Weights of a small image-text matching model.
Model: encoder norm rmsnorm, encoder depths [3, 6, 3], encoder widths [64, 128, 256], fusion encoder layers 8, fusion encoder activation gelu.
Training: soap at rate 0.002, 4100 steps, batches of 64.
Data: 195000 training examples, 1.3 epochs.
Rows from block 4 of the image encoder of a small image-text matching model, named by matrix and row number. Rows with one number belong to one neuron. Each number is 128 + 24 x the weight over its row's rms, rounded and kept within 0 to 255. All counts start at 0. Numbers have three digits each.
After each neuron's rows are labels from the 100 images, of 14976, where the neuron reaches its largest size: "peak on" is the class under the peak. Only what is clearly more common there than usual is listed. The data: made-up ball-and-stick molecule models. In brackets: how many of the 100, against the usual share in percent.
# gate: MLP gate (encoder.blocks.4.mlp.gate.weight, 256x128), inputs 0-127
# fc1: MLP up (encoder.blocks.4.mlp.fc1.weight, 256x128), inputs 0-127
# fc2: MLP down (encoder.blocks.4.mlp.fc2.weight, 128x256, transposed), outputs 0-127

gate.62:139103085121163112103127079126151111095145110131100140086159131159146149132100111112182147102131088105111128138150166111125114126147091108125150133109109098145165127110108124127147131118121104135111100117123107135112115093136130161135120117164133161076131101105141136135106114101087107109129133159093152093079054142129138094141172072137110102116163099126121126124164125117143133133169
fc1.62:147111146116082117100125163122148140115123111135124105106101118081088144143160176094117129149117105184096125140146137106126102119097148148126136141135125131171125116180136145132102161140127175113096133149137151131133095111128113138145191163098147152087098072113128136123111151116172103130106166170096118119097149102120126111108164088111114129099093154097132124152136116118088129124120
fc2.62:131165098104118148151128090120089106132120122121138132093119125113099151091126118171171130119201102113118128145158121119121140110174100088105140111178132158102150148173152146126125143127132106136125106114101150116144166148088101116121129133157164142130140153149125096090134149134142083172115140119129102148110166132114065129148151128119098101110148122108166139116146095101149165098105
peak on: yellow ball (30 vs 1.6); orange ball (26 vs 0.9)

gate.133:119130167129124094111147114154107102086125136097137113136130110103187109104159150119127112113116114174166159101146159149086095122123117129127148087117115132145107123158137150115121100134130120124164126102095121152150125092120160156123152113105115118160113101098145108161207126108140162119100131143127141168112170121147155185080158141125084099090156136105128107105145123128114138117122
fc1.133:131114183091159107119108161103151111160105138124102153127154156124140183155118150121150090114150131146102146097113120137134140120134145079104164165107111132138091118133146115138151170123116093142144112091151118136116134141140147141113156143148147099152158153138112167175099146128095092150110115099155153148141088158119163134155143143136192139170153096100114137136123142148135181120133
fc2.133:097172153130136164129170123120169132132141087149134085113149150141102135141151156105139156132112174142117168118120155129143091161118153164131130088156141104081107171159149134123142098157160122126114119072105124132162140139127124157103103131142114131158124133165154123114107126100132118149119130132105133135139150131090151163156152121122087150092163137147150104199102117120108175153119
peak on: yellow ball (54 vs 1.6)

gate.87:125094096124122153146133117136123132155191139134081143131160128151157164129131136120149124128124179128162095125119083160098125173153176144133112139125098146127149169158077116100113141112135125121094131110162116132171126111112117146102156136137113159140061142123123110142122107100121134138075128138102129127167124102116163142131124102157195118138144128156117136085141143116155154093147
fc1.87:141136155158136146145195128150087122130134175104133119131111143157121122118116093158130129176123099143119149108131144111118128128107113095171109095090129131144115149109132103183123111118129109149109113122127114111091122121144166103178144111150181082148113141057115160117121118120100108076126136096138147143125128115120148124124113125162140161120134133137188170159121099154102095146117
fc2.87:110102107099125141124112133110151117107085158110129130158118151160119139115135165137142159127141137095114118132146106155188092135117106136143112094133133072148141130135176167085118114130096159166091087134100157125106148147114152144111144134131084162149142166178140129095104138160133145118144105151183122123079122137103073109158145131153142107143141096098105116154118149141127103148132
peak on: yellow ball (99 vs 1.6)

gate.236:077157114142154116130117117069111133109158140161097122150119133107110133096150160116104126103096122126117147138139141162124072108176116092084140117157114171128154147101143132101133096111165142119147115132133157117198114156152098121135103100165137150116085176140120130116151109137155087092130173110112124113148136158117112120143107131123138131132123144060108139129132139144146136154095
fc1.236:117155112128179144127146097115127145172122127175111136147087104152094100138147108110133100134130128137126106109139100070150148109181156154161122153142163125146099133111138098139098106086105131111128138151127114089119129126181133125155121126117122156136112160106145109112136154162130133149136079088124124096092153112119163164137094163150142147128177158089138108150092089140125094123105
fc2.236:167139110147112120118131089097103129151175133154090165124077136165131143116112078157129118150143117165146112133166117143119141128090079152163106181151139134116095116167118131126118113102099160137140168093119141117140090131107114100155117144141154137127130082102113114131112152179117124144151111113158135113129114092143119149083161130168168100143116107098138123123145081159109127145133
peak on: green ball (53 vs 1.3)

gate.215:091150138145158104099125204136159128099174135130154120105117132108110072138117173125100164132100130144143120179138119162147130137135151137143121106161144110110096167116141124124134116187136140107127137148105148141175131074101112181085135082116128133115106114137119137163131126143123144120126157151141114156133104113143137117119082132113139103109120099176105133135123151100135136095173
fc1.215:108110142152121108144147137096106153142095143114160117088100135108141120125155089077167099144121122118119137114093111133136132106184069118124141101192158105134101148110128119131166120161117108113103107104173113116089148111129104103136151114148092118095160168142119160112130127160100129111132115155169122122092112130091157147158120168145143148105164133140135138103102173098115138126153
fc2.215:084158141146152138157100096114135143181178131100118103147169091142095111115132144155134185119139085110179126131165131142093140143122115175127133137143115165130142172155140139078095148119116137137099093170136131133108169108114117139161144094127137130154167123120132143128119149133163110148079117125146155178154159121140122147124151112135130115145098106161104108140129096153118124159120
peak on: yellow ball (40 vs 1.6)

gate.195:087139107079124117132120101115163141124143169137142089162120129112122108120132158122134131091097113142104075149122081161148153104127085118132120133179149097103122141150103101135127101115132107115125165096103106121104158121159122112095142135158122147108137112144161154162123149139141110111167133122183114177093151125131109137115107111137124058145161088099116115120087117120121160091139
fc1.195:133082130118108161117098106119078092129160109148102131169135120153130162123134147123135170133151106132119091103143146084141164126090113156142119146119107151146106116105126147118138138137115156137111176184073089102112140162177121154142078133116159156118149121115096139140178096151139141139154143135123146116121082134157126150126120088111174152157120131093118134149106104130106137146103
fc2.195:136112104099097133104160141135155075117135084167124098143092111137128117116121126084137102169131135105092091130129166090125097090093089137090093100124135079128115112136141141082146092152110127126165146118113134130119092108141127120162155117136165107095117171152115122114105074132138089137134123150094092153099122144118144160123098109120114147169092106151117098133126128141123104153116
peak on: blue ball (42 vs 2)

gate.80:112128142137098101106161144094134167088117126126116100113148153142125126142096155150161082107113122130117150122141122120102131096098061149084141154152087083145155121150104151085139129163123120111122109129147165142163160108122160147113152150134115142138151085164103121108102112160151141142160143146122145124140140134166138090161147122103111182098147140120129149087168145123135160111090
fc1.80:121173104112146144119140087117119149129100124110108175153100129122104106140138099148095136141122112110141146140120109126134093135145131131130103159135180107112091073159167104133138128088115136109128115092123120123098087150139167111122147092122089120164154141093133123091140118073127106094081123102147174153156158158088170181124142141124137126138149162104160117152115151142156143133126
fc2.80:136145129088124109129122167149136124075109112083125102130110138103133117135156120126122112148080159133124124110101106101134126163133138153145129072140181137173123107130126158124101106123170142135108075145143139115127131097145095124061077087137109101101133150160119161140136125143135122126149094139124182121151104133133116091099082117121115166123134096137092142124133182163141118117138
peak on: yellow ball (41 vs 1.6); grey ball (27 vs 4)

gate.249:158149093146099132105125105094073105106147161113118145127118131100173147151092137123156176140123136159115124112159146126100160108141137115147111124150135119113133127166114125111137155116109088156085124128162133138098136123145121098139140118123147163105125078137117163186155134100051102125158100125137133130154095129097136145102177146108134135133125129150132175141170093100145091119118
fc1.249:112136124128130149101114151150116137112149137180117119162153163130124136163152124152109110119113111138119134142078117145142125111150156112117111138085123112097144105118159121182132099105116113130128103110134157124129170059120114141123110138117159151114125139110173124115113112147106165166134138082119128135091172148148128113161134104155115161122184138091116179160100124190102131152178
fc2.249:127094139130141122080135125155180193137119137148143161110132118111147148173118102137129161088118121146095121147128130149104148121144127136154098138150124141110123170105141135147139115118128130122133119126118133135092101102079094172094115132110183143114123090140115093134110176132098153144080151126052118134114154130103150108116171149113112136152119137139098160088143139119117092098163
peak on: purple ball (49 vs 1.1)

gate.95:150131154174145137102126151119175171156112108123148101102124135052085086109124121121141106136148134112094117132129133110120107128095105113130154095143150140129092138104137183140168120077114107141106122117150112105105120112167124136110134131097171098151099145117119140104145122126130091139162106141135139108146133111113130147071140120130114092145068138134162123109138097159136182145099
fc1.95:140091085087142134098082144141112138116082108135118148109113143106099198110130112135185134112125114163118115118165106116131148154135184109124146127145117105100091151169090136128149110149119132096138103124134127133142114111169158126145110108138108147115141125147173136108086094121161134116107115139165125121144093144124176140168138142141140126073113104131085148132101124126153121114181
fc2.95:116134146130147159117151182156173079157119116153124144164126104123116145080107155101138064126141121098134134128124119143122109119139133137151139129138150108124127141154071172128170106155126143123148096145149133136130137138143098110074136130152132103146152155086116098147130134153148104085146091135163121142132124080112172148102117158156128112102149116162152163124110099134164105138180
peak on: green ball (61 vs 1.3)

gate.182:145167125113103119076133148101178134124150102155098149115113127137111177151109151127117119120151151089158160147125136118135145141127141107079123103084088127112135140151147141162114120157119141140112105120110141151153127103128144151140148097098102161157094132124123178147094142094123132129138204147139090130091145082122119131148126149127153141129121170123175163138154077102107106153130
fc1.182:134087165120081115125117124145127112093098128124157114129120115161109116057138064127130148143099105116185129105119114149114090135136100113122135128104105095095136142145126130159113146100122089141159126135111085127066105114097080116087124151132139148124167160169164116089148142150109110142117147156139129139122125114129157108144145101174120102142095119128094123110130162130113109095119
fc2.182:131153135158104107096125134115148100171149144136129124144129143141103112105138159144128156177115095112104106165138129103154112143148112177139127107165148156120174133155125117102126134155091080130099068113115156115147130125129095114106168127202135107131131144184153151125143155171136101155121096162176127139123127120093140112121144104146152108133139126110141119141180148152142136162113
peak on: green ball (59 vs 1.3)

gate.202:079134115102135157101069125142094139092134127126124169144102106106093156140145094115155116112154131142108118139113144107129121157100146088135164162117126118080109140143145151119121124108117139161128172127096138144107115142155136108127132113098135122147121171113144172093114109128086098167159123086089112152114126132161149175126063129126145169141130134125133150125117154183146100110156
fc1.202:103143135123157151086111141124096144098131127169110129111102142081110144136110078157150116158132095120136108158131161119160094170131144130123135127114168123107115135185161123119113141162107102108164154142121115105122066126127122122135157122152131172094122147147135146148125079110070144154097168080129109117074143112087146127128101168124135099127124112114139122117111134122154142086136
fc2.202:122113103081138115148121132157121140134142090140150103121141133128154146148127127108149157110104121150144074102148177106083088104110129090099151133120101114123084095192123151133096090160129103120144151135114131154115129097158146104133151131122133121117119121148141144145118123139092122123157103060112135132095122129092119155128086167163123143117136103133157113157069139121134062117111
peak on: purple ball (100 vs 1.1)

gate.238:096140154126104135127128160160072112145128154128150097139118130158109140100120181151114107165128140107149136101057138082106154104168129130160107118170170155073109151127117088108136141173154148116119114139153153107135134153099119082183134120137116108156123138128134116126127107116087164126117098151113116161090113094166141147124094153114131155128135136128106150096141107117134126121141
fc1.238:113119148080105136137094119169141139120154098121105143168124106122076112132101176115132101093150114112058135125161114119110109102107152116108093147154106139143120168142118139126147176164153117116117157131109126140105115167132077130150143146119157142114164137142143111124149139141129090171143136145081170118102166145131134104131143103126099142137099149105130120143156128127120093180177
fc2.238:130133111114154107133122157121168144098109140163092104087112167141139139182115138114135126135147095165155098104116116155138075108116133144101120145110144127181133094167126104089168098143091141145150144121116121097140104090130133140148140102134142094142090102138149104134112105086156116124126124088106118122119076131125175109109099090154136155157109118099067119113101136134105127104133
peak on: blue ball (31 vs 2)

gate.254:143158110083133117132108120108192095098138110107129129115101141106117121153117154112167107122135087142146135158122113148154131121166122083094111113093151141101088147105120094115189135168166121082149113140145156105112100124123177107155129126136067161130103116174152132128136126129112115110101106148128125173122106134134131125160140142115135102145159114148097118111129170086149108099149
fc1.254:133101114142074186119100123098119129151134100088101138141132089185108149121122147111118132148157165126127107093157103085143161115109145140170155133128104118148133118161140119105099150099131175158172138080108104129113144122177139141147132124091150138127106110104146148105129110145134123142131151092112120142138159111134111176098131109132165160124086138100096159137134150180128124149103
fc2.254:102161110113130131137116162136122105131125126126172069135155143130149175148125119094142108112133134141106145138126140102101115118090132056072103124145138115172122097147090136107131148142170172090115132107080107126147121117137101129083137141077143092118102123152139133123134109106089145123171096132119135143114108153092122146151121110126172168113094120114127121115101170123173112116129
peak on: green ball (71 vs 1.3)

gate.219:120154175177184108132147107113097168113059115099107119146114082135152121142133151124147120111101130139153139105100130133111124110105118123145107120150118126131144156163114106127127131153091109121109128108174147121155080075143111106120134126117133081118153101116167123097152128150108153102141092136147140122077159135082110121090119147147097137155077137120150107117136117133131085122092
fc1.219:114128147161178141144147105109146114126140105132100137154107123159140167128138137135105121143136118146131098203145141143130139132065136134127152088092114113161116081118144156146105152094103163154109167157146141119140138136179134163143131111187149103066144134123144114085109130122120124130166118127111103120149113147134116111141122130184106110132141153088151126138119139185111114155116
fc2.219:141103131136092136150097162120124096104146134105117136137115102148147079108045097142105113127182162099093126175111157110120126127095134109136102125135112136132091144128154114190130149091077082134092136150093125110113132130141137131137109153127133099085105117129073113172128121134145157078143137135146145124108095161130135143143125116149160149176134137116124137109112132142136140119112
peak on: blue ball (30 vs 2)

gate.58:129148161146134141165125158127135158093115177104090104152076163147152110120180132115130120142122146151142127171129070133130111131136139135102136128154156162105123158122157085113176120163175163079157135137143133157132121140161128150125121129140132106103149159154133147120149132117088131164091085091101156166133152161138134131145130150149142125112150176125097118094152117140117160123125
fc1.58:113126157174237132183133121138128117172164157139150141145117110134130102107111118143086151103107149107180126116092122181158087140157122118140134118136128128103094148127136090119129101105119128144136135117128121132132133113162128143077102114164109116131094163132127126140115138132159135111120102117180128137121115121132110119130074165120099099151126109143149108124127161102137166127147
fc2.58:144143147115184122141129060089110152151145134112140109106120106141120124086159094137121140125151117088123141116128148155088112148155102114137158159104134166077121147112185148151116092087135123124101130152120151145141145151123153107175131108119105138164152117080111146101139185125132128169127120116146129129148152169157166116116173128119137111131139161121160157160125092111144139140116
peak on: blue ball (51 vs 2)

gate.20:083073147141138120092111124137134126162134146165099137093176122137154105144114127113131122123147116127151089147114133107164130071107110159135133158167098116150154097142110148137108102113152121134100138101121150146120164145113116167068149136105138160118110082137108107104165137108135173133132136141105088159188115152126113122148153119134202123098130108137088146117128137113143122120121
fc1.20:117160119106094141091125129100120153082089130104126094110101112121125092114155149179120121142137124128134125162145146128159115111118128123097161114124150130123142129145172124128083123172135130081152105139153107132088103091118174086116137173115154087156173147133150133135131119091131127132128147110150126112103181120126108115085155139073120158128113171107104121157137077111136096141148
fc2.20:099115142115104112103122131176155125140111138098126131171108137107094112122152103077147160118094154145094115107111164159118130123122109133170115092083147115116148166108108162106089127100118155112096104168071170132126072153147155143134135106130127147154132150156116128112140115114160136135098141144127098135138120091102101127130159080145131186106112136133143155132093105121135090145106
peak on: yellow ball (96 vs 1.6)

gate.122:139126139121141090187136115116123158128125114090168089133164127126138104136116137181135106122143125117114112092110134108145109061119101070107095092132137150130158105162139155135144130134094094150105159131139096121133144138103139119160128124159124119088156120124104102105132114144107102152110099102134117143100173164111120078137150147119113109100117107160130153108138102179093156178129
fc1.122:179157143139140078072139152150172165138151140147119133152123159137090169148151152129112123147137138126127111110127116159124123103123147105086181111149117144166148105107139105123188112116119117137126094111102096147095103122137133127176123145113142098148164147145129123129175093140091121129140145118106079128111151106165103144141129146086125127120167111095116146147107145147081156130152
fc2.122:137189149113137074113081107137126168152131121127110106102105132147140162134170128090166176132124122154148102122103122184111124171132119127116151073138123101109156127116091130132169104120090139112111126105128144125091109112122159161111117140081157132121120114147124120114082146127116165137106150125121099158134129108141133127121103142141165112103163155120086135098137143106091123148184
peak on: purple ball (35 vs 1.1)

gate.253:162132136143148124138155161103122102098116100145081129143079112139154114100112157144091148121109135127122100126138121136124081173101147089140131123121140124098156115155173124101153169120120106138142119154153122144169079139141113123116129143139140142173119173128103152124106137139133124114159177118159162122142123170120141107139133127120128167142146110100168165068072132152188108135128
fc1.253:182160172127137112149116137113138150122081158105105126136120113095094120128137096115159175173114108125140128110152140113113127132129139099106149147137151128177140156132131091143166119106139128154118102148130141147146124144109133141136177131118119117110165133110077121165138173154110133128130142166130145137107152072124076109108125112148193141128102125143118165115117179091143164092157
fc2.253:107116135116178137134132116109161106145088116157157154116137119117174136108147113099131147123096126165165087147148137119144126176178126125103122091103130156130120113121114116084140112135170119146159164124182089193109095136117148140111116101146165147098120130133166090138159107117161154147123102158076148126119136129114142163122116152132152115115107159133109124128110130140179114149164
peak on: blue ball (37 vs 2)

gate.157:084138127152121140099156135086146104114166152171131095124121161120116155144129150142126127158145121105158127175122155123099107098138121070091166154133126136106142147105137123142138115116151090140114127146153170162154096175080106109087137119115092180129142126170126140096102169131127090138155123092099122123122182116129146117109113116151151106097110108112159140099118101105128160122120
fc1.157:155139159104146138163166127118109122119088113088111115124094119140151111137154105157087103129140113114098110117114148098137150143111124168165145150152148124135133105156143147113108110136152124161096152077159096158110178086134148118112166140140172122149184119096086151128131101097107163136097083102119123109116153117147106150103114148134127115095160117145075088143118123126139105115103
fc2.157:124116174136124141127102186150132113144149123122084123154142155139154162059156122106165143119154136135115132120122131152126113112113110110135095119162119062129089125124140159120140137116124147114132082111158152121104105130140103157140076083139115157140115133128130104140113153164150164117140113116121102103139110141167123114086109072138126123179124110145115168109126145158114125196145
peak on: yellow ball (61 vs 1.6)

gate.37:164129160127140128104128163163119153116196127130126133104119134134145140116111134108150108099120085108092153103097148074162124133103148101128106129090128172145141112107111140121142174147144118080117111142097139193087168167118072121138140120105131148111156128104140110105123167129134123124123177139084120121111132109118109116136143141147139134108112121169185099096138109129129163146118
fc1.37:178112185121139141136077115168135145137139156126150111108133095133142112137134149153175138121144148125099135129122171125120092126076135163130163127125154129132102148135126120132135101140107141142143120138112105137140122063173109087163108147134199145189124100103146134127133130096165121136132120105155109127125194132103135154111159145150104108116171153134112109136115125143124089148146
fc2.37:111102097110123128129152136173120128156141113121111150108097153111147148102146114119110127112126111103150144126145130102128129100149137126149119109131114132133127109128133139130160103059149123096081075078079157086131127114095110137154147136150145090111138148099089126130165157122118106134177125090110103100147155090090113095100093086149147124185089127150110150099096132122116154116144
peak on: yellow ball (43 vs 1.6)

gate.208:122149118113165143139170087076103134130164161123140141152140098168136157131124127113152136115128156132113134122092121094122118095123138151124153134128158138138100129092159119120128054130113148114145106116166101132093129137147109149139140084151134132130142166089111161116123132085104114125145059170125132112124139116127147168171123144163158182112066139112135098123107149136146097120128
fc1.208:159120111119119134106082134148167136147134110176108116159170120121096114101082169098107115095193121129082142131086119133123099067128166169119142153120121143158138100139125132078134100108109127147147133131117130123129160117115155128125136132181133139070129137124145082161130145134139120093103162106113113122102095129139103110113138141105105131155119138101157115163105114142137100138169
fc2.208:103100145128069122065109126131143129129182131143101143128115109171102104151086157122077137143123126161130114153113188140126080121075115139097120148098140120094109102128122101112142102156123167111177135102116131112110125178146141155117131143168115146105146121121141126091111136122132128119148099110162149112117115145137134125115166110143128147140111122049096132117100108153116126121141
peak on: blue ball (36 vs 2)

gate.184:139140112145160149120165115129142163100116134170128144097105159111116122109137114120090115102136089133178124136129121169089128148094162147118130126162118111101135115195134119123104133134114173147089119108124123130122120083136097129199142125174144109134107173127141138132128132135105132157157136103125130113094113147150135173156088112107124123135126131117149086131134133174073121192132
fc1.184:106173134150143135126133126069119142121114140149110129140162169114110133151145101085130136069147120136140147135119144167109077120140142131141130092193134133138141094115121068144060101127097111152124109097142122132115095120125128082090145126123126143129118174132154132093108133162097133171076123130090150129129165136110160107080134127116128109161130120126138119105129153142117106110116
fc2.184:158078173066099126131103098193114123136126172113139101162115141146120130135084134142121130122133127069127127119129138133156103110080128082097149136104113086130158120158173157132133126165123106125139101134127135150160140124126145115110110102134132144087141087108132107099158134147122146143162108097176130075070150127114093118131116117128118107146141145131124128140159119160136102125108
peak on: grey ball (37 vs 4); purple ball (33 vs 1.1)

gate.127:137122164141102143112094166173104178146110154130152131109114101130109156082122145156096144130108134099160125118138101109145106149144104134111105125158133108173143089114115148101148124124169131156159099108122139106105180114152129138115152164120147137210131164121089122146116145141182099118133098138097124152137143132138116121126128134115101141100080142114103127126142119078120112166090
fc1.127:117136114106147105172101120157152106107164094149052102127156083120124134166107106133114106106123165129089131116095121180108173111131177146163094132156085129119111159115104118092116123129120130146091144140126161144144168132142134140172094148114141147095106129105154149136115127115138129137136110154159111098117097152155155126102164096144140115170158105104124097111118140144114120145117
fc2.127:092115118120143116083086124101106163064133122082159090151128154147141131142157123125125113121180115117130097110161124113161174105110132136116132127148114191171104151122124147110133136108129130113156117164088075096132161102139090169141150129100127135102143137130126146109138134128137097145131144162115124128140117147089106143122120164078096115102101127152114112156165182135127134137149
peak on: blue ball (29 vs 2); grey ball (25 vs 4)

gate.64:144118156100123117139139099106196080103139121152095066108107135133126119150099142124105117138122156157129106137111135114070142100139143143125100176141140135091070075114153146142124109115131138134149137137084101129145110150117129113106073136147132118125115123120138150138128164146101112134159111161122112143101194140091124106146116119130111147142152138110126169148142099169106174127101
fc1.64:138083165142072120092080114149133149105087165133131103132106113152167120136145159107098152171170120113169127102164151133128160112138126168131128142110156116168104125066161125160112082113118136085144138132131125141139128131138146121162125159124149134150096147095124099108151086072123156094117152123142140155112149116111135150121119115156098097101131141097121129150113142112153100122148
fc2.64:120075119125108125145143128159117115102111149136148104111138144139127168161160121127170128147103140112132110115132125113136087100087166142141098162094112102136120088131150093109142114184125139099091150166106130114134154087127113155136055156139114152113177124155098152080121097130132136114106166142133154136123127134122125156103143128133083059153146122152147109108107110139129090125122
peak on: blue ball (33 vs 2)

gate.97:090114123116155130087128106105184140099100122127136118098122155140134110126093128124176108141155117114138140148131119104145152105168126132085137185140106152113139159153127140109138143143144126133166134097120159167074114116083085128121096124101122159130144143169131144159138114156108129128142152148137111113108083112111129115165108081147166125138129111122158157110112075120184134076131
fc1.97:136122160151135124147103057136120099155099157115162147127122134147136131145111144135137119127142121076140101124149118114149127119142190178141165131133142130144158148130157147143101117098125169142154141125127149114112083108119116135128128159122163094129166066131085126144172120101123150152120125070158132131165180103113149124149096149146110136140131119145117105153079097129152103092139
fc2.97:096127113114142116143126157128107110119099127148109130126137165095138128146084107097160137110129164100123181136111114108144144120083114123119145123155113112124054143106161131087172128074125113085143091109089130132106124117122132157147125110121108127129125157129116157152134098156099156116133126116124148150112087119100168165120086126169136133160077072137105161129088153158123113111116
peak on: red ball (25 vs 1.8)

gate.53:143119134089090129105123117072096122123082123104128159060133145115136131093104140138194157120154094160143122099142126088067143122125113116110121124122090132137134146155132176123183159154131121122105098112109114102173127105105128136119129112125092124084123126135137102107101101147092111115136152134112109106100131126125111078122189099113147153125162144118131116101124124126157116129133
fc1.53:125193110118159113146089112119164141087151122132115157122134135143150136148117105139143127116136131098136150153146095130117156115170087154139112131166151132128102144101167139145133099102130110130123124090134135174115134154138133160123130137179128137146135137100160109090141180113109105129137076091138132136141136163176097138144136156129125155118187152145089136156130172078172130137159
fc2.53:140115141141113144161120182120120128113124104129171139120156122161125128097098153100106111153113116157155142110094100106111138113121150117115131104114132099157095089155114103129175127124148150135139106156117113106123103131192155115122126127150082079114077131130140166115129093120092134091126125119151139098102135111144178113095128133146131119161110128137123038134117134161116161128083
peak on: yellow ball (45 vs 1.6)

gate.43:127130142121124131151123104135132093094133144153137081110132115113114140142153127160124146117123138159154157154161141119096122121068146157131168097160127125118120115146140116125111119149133082150123122092159171125164102081117123131124133120137118090078132159178121138115145142106098109130099080118141097129123122134137082079163117136087098073131145105147191090145165111148123130102111
fc1.43:155154121115114135176158112101181108086153132148097109136127148095117161140128127099127123112120113156120101145143090096137149128099155107143146136138140107116163154110168132135088137107157140162166148144166168152104062135118116169132096133112124177084135126129172079087143131132103135124125121117143112107115114146130114171108090141142157133142106150102123120080134166135140116140161
fc2.43:186094118131105146157127139137153106124121138131144131119153151097101129107164153104148116156103126117120163147117129136092098117116123120158138102166135118164168161106174104132157140122148152156138123136137129162139127123145087116088124123123111059095115122132112128151180122119143137083118113103120149100156091119075099117138144141095164156108083133160094120098077134109168108135122
peak on: purple ball (100 vs 1.1)

gate.1:100119118149138122124106129121142136114124058095101097106057146111085106123131136149110127115118147132151125165147152129116170108121147121114160123156114116113119111103168150152121145134068127168184135150139141152085079135096120152133120099132097139147128102120131113093156137120110105194132125137111124161104135146139086116132106103135101132123149168148143153114092160099153142158119
fc1.1:155138103119132142100161146114121128129124153136176132122148107113123162099140118153126141136153154108097136106147138107131151133048164139108154129148127172153099122123163118091085113119146137083120078107098133114139105162121137105124103121178125154130101129148147125121150163126131091152109186148161103142152105161096127171096156120135126108118078118102094137155147115140095150101121
fc2.1:105136084130107134128130106106148145166152136092155088128108156129139155076139126123111128159139150147129140115119125120124121109152088136126099153180161079183110090135114144120138107112117144131117133113077161128151134169168133140116155128133116156144129125116135111109150105140130102126102132123094131171115124108135077061173092119133140132147150131163129081141152174137109124171170
peak on: blue ball (76 vs 2)

gate.120:102120145071127172085143113110109144106129106142121113121087142123125123145162111167116114129152113138117151139110156122091138093112134139092177122148124129119131103131147115142164120111124117155139102135158109177159107094146167113141142145174119140168151127164135116074089101130116145133102142119095159129072131112119111159146096125157113132133162120107190116092140079142110105103104
fc1.120:137095124146093143185128156093151108160124144104116168106119115129130161120095158078108171114139110101116131093126136145100120143144131158156100091147101109092113125132147119150169142119133141139160112117127128121122157099082127097124113115142104124165126100153076074135083153084162135121132077113122142168134134133139134121137120157142095161149074142116115122173124126130127128166109
fc2.120:147151114169110078105154122164136141124130151163111119147117166098131115128134172138146083107141132123090137119129107128163173166103099143159112123119106129167138193125115131112168126130164168108111120141133154118120105129110124134151111140140102127163102123111115117147099174132119117135139143156131085121145147138167174106143187134105112137110160097133147176080170095131129111119105
peak on: purple ball (91 vs 1.1)

gate.171:139153060115181122149182144092131124099129147153109134142113118113079151143096129181100096140098169157122137143145143116142112096128137107118183105083102127095136096129128135119126124098140148135125134116120125122097121182133124144136110111153125093119124161104144139113103109167097156138129114104145140106105125116145136134156126097159110189123104146123164142099122131172114169088123
fc1.171:128107167068162075140094137130148132116093139098126157086135127143130119168066156151139150170133130115087122130164142131141118097131104108077156094180172124096116087124170147110110157111128146113099152154139154106117105119146130119135125133145139156072152079122119129131138115122104115165157099158127145121094100144120101121116130155094154125128114102137108114141120112105127126139128
fc2.171:154101118148162121124131122120102112115142116170117132097109141111168131156115121136171077112066123146133123126128090108112133181152112120158128145128152155168146121160147125103134154151130133126166181155139114120123127129123099107139125140125133095131131148092084133112173152122162149137102160104110087155129071129164169131100119124121139123132079121127058123116131145104152143090161
peak on: red ball (40 vs 1.8)

gate.163:098184122148099131099068171133089159087135140126130145131150131125096144154158141097142155160116119106144159122136131090156139122094138132118121161108109149166142143089130161141110119179130133151141194130124156120149121130121183120106123149125094125109122126128154162087130114139140107113144133150153138149139140130130138152148056173128145146127113140123103167094118127130168141148092
fc1.163:191117148093069163093127156092124114087169106088112111155128128112130132136110157105129108127135116138109161100154103132120182083099121141121091094147079133168140141086114108115101113132114121122117099097117093136092115143119125082141147156132119120136134111139137133095091157152163133145108110168101157109152119145149138139154162133109094143105113148117147151106156103118159110139134
fc2.163:104101149123151152130166187072163127138140162123146126129127156091153082117145114139148115086137117124086132157106124108105139141138129121114112091123141117095186107110123106125142117115136128103118129132118084152121087148124163160110118160058112142140120111127142102133121099101138142164087126158136161128140109119135144145116100199105133134109100130143144142154119151140090076119111
peak on: grey ball (85 vs 4)

gate.178:101140129154125153097143125104140135116108101118122095136128116071131123090181161120114085124152128099136113132103174141077097163152127117116137096142144133128120151135052130085120118152104147087127109126119137160118104139140102108100139114127121131157100152117154133129104134126161112134106135155105163093165165129112109151169168145106128132126103178160148119098167111119145091106093
fc1.178:149099161124128131126140096091120110083127151124131082145099144139155102120125136179089164161162139146110187158129104125156118124096098143118136132085100199135150100112111105172102125105130114134115120116107119110126106097126123106124125114122127068099158118149130109130107096136143111130139086085125162123136088138151136112107183100102129119106146129115114150113127099128076131146108
fc2.178:119154137102083107181116079131096084138112156132124116113149094138139118126122155151153117169117151137121105102118165121167095100157135111093132118145109132135142107148111096138169150167132156114151158159149124107153161121175121082159115089115107122127096146144105158138142115125129128077108114075173148151067122146141126101133108146131138108140121105156123110125142114183120134118113
peak on: red ball (42 vs 1.8); blue ball (26 vs 2)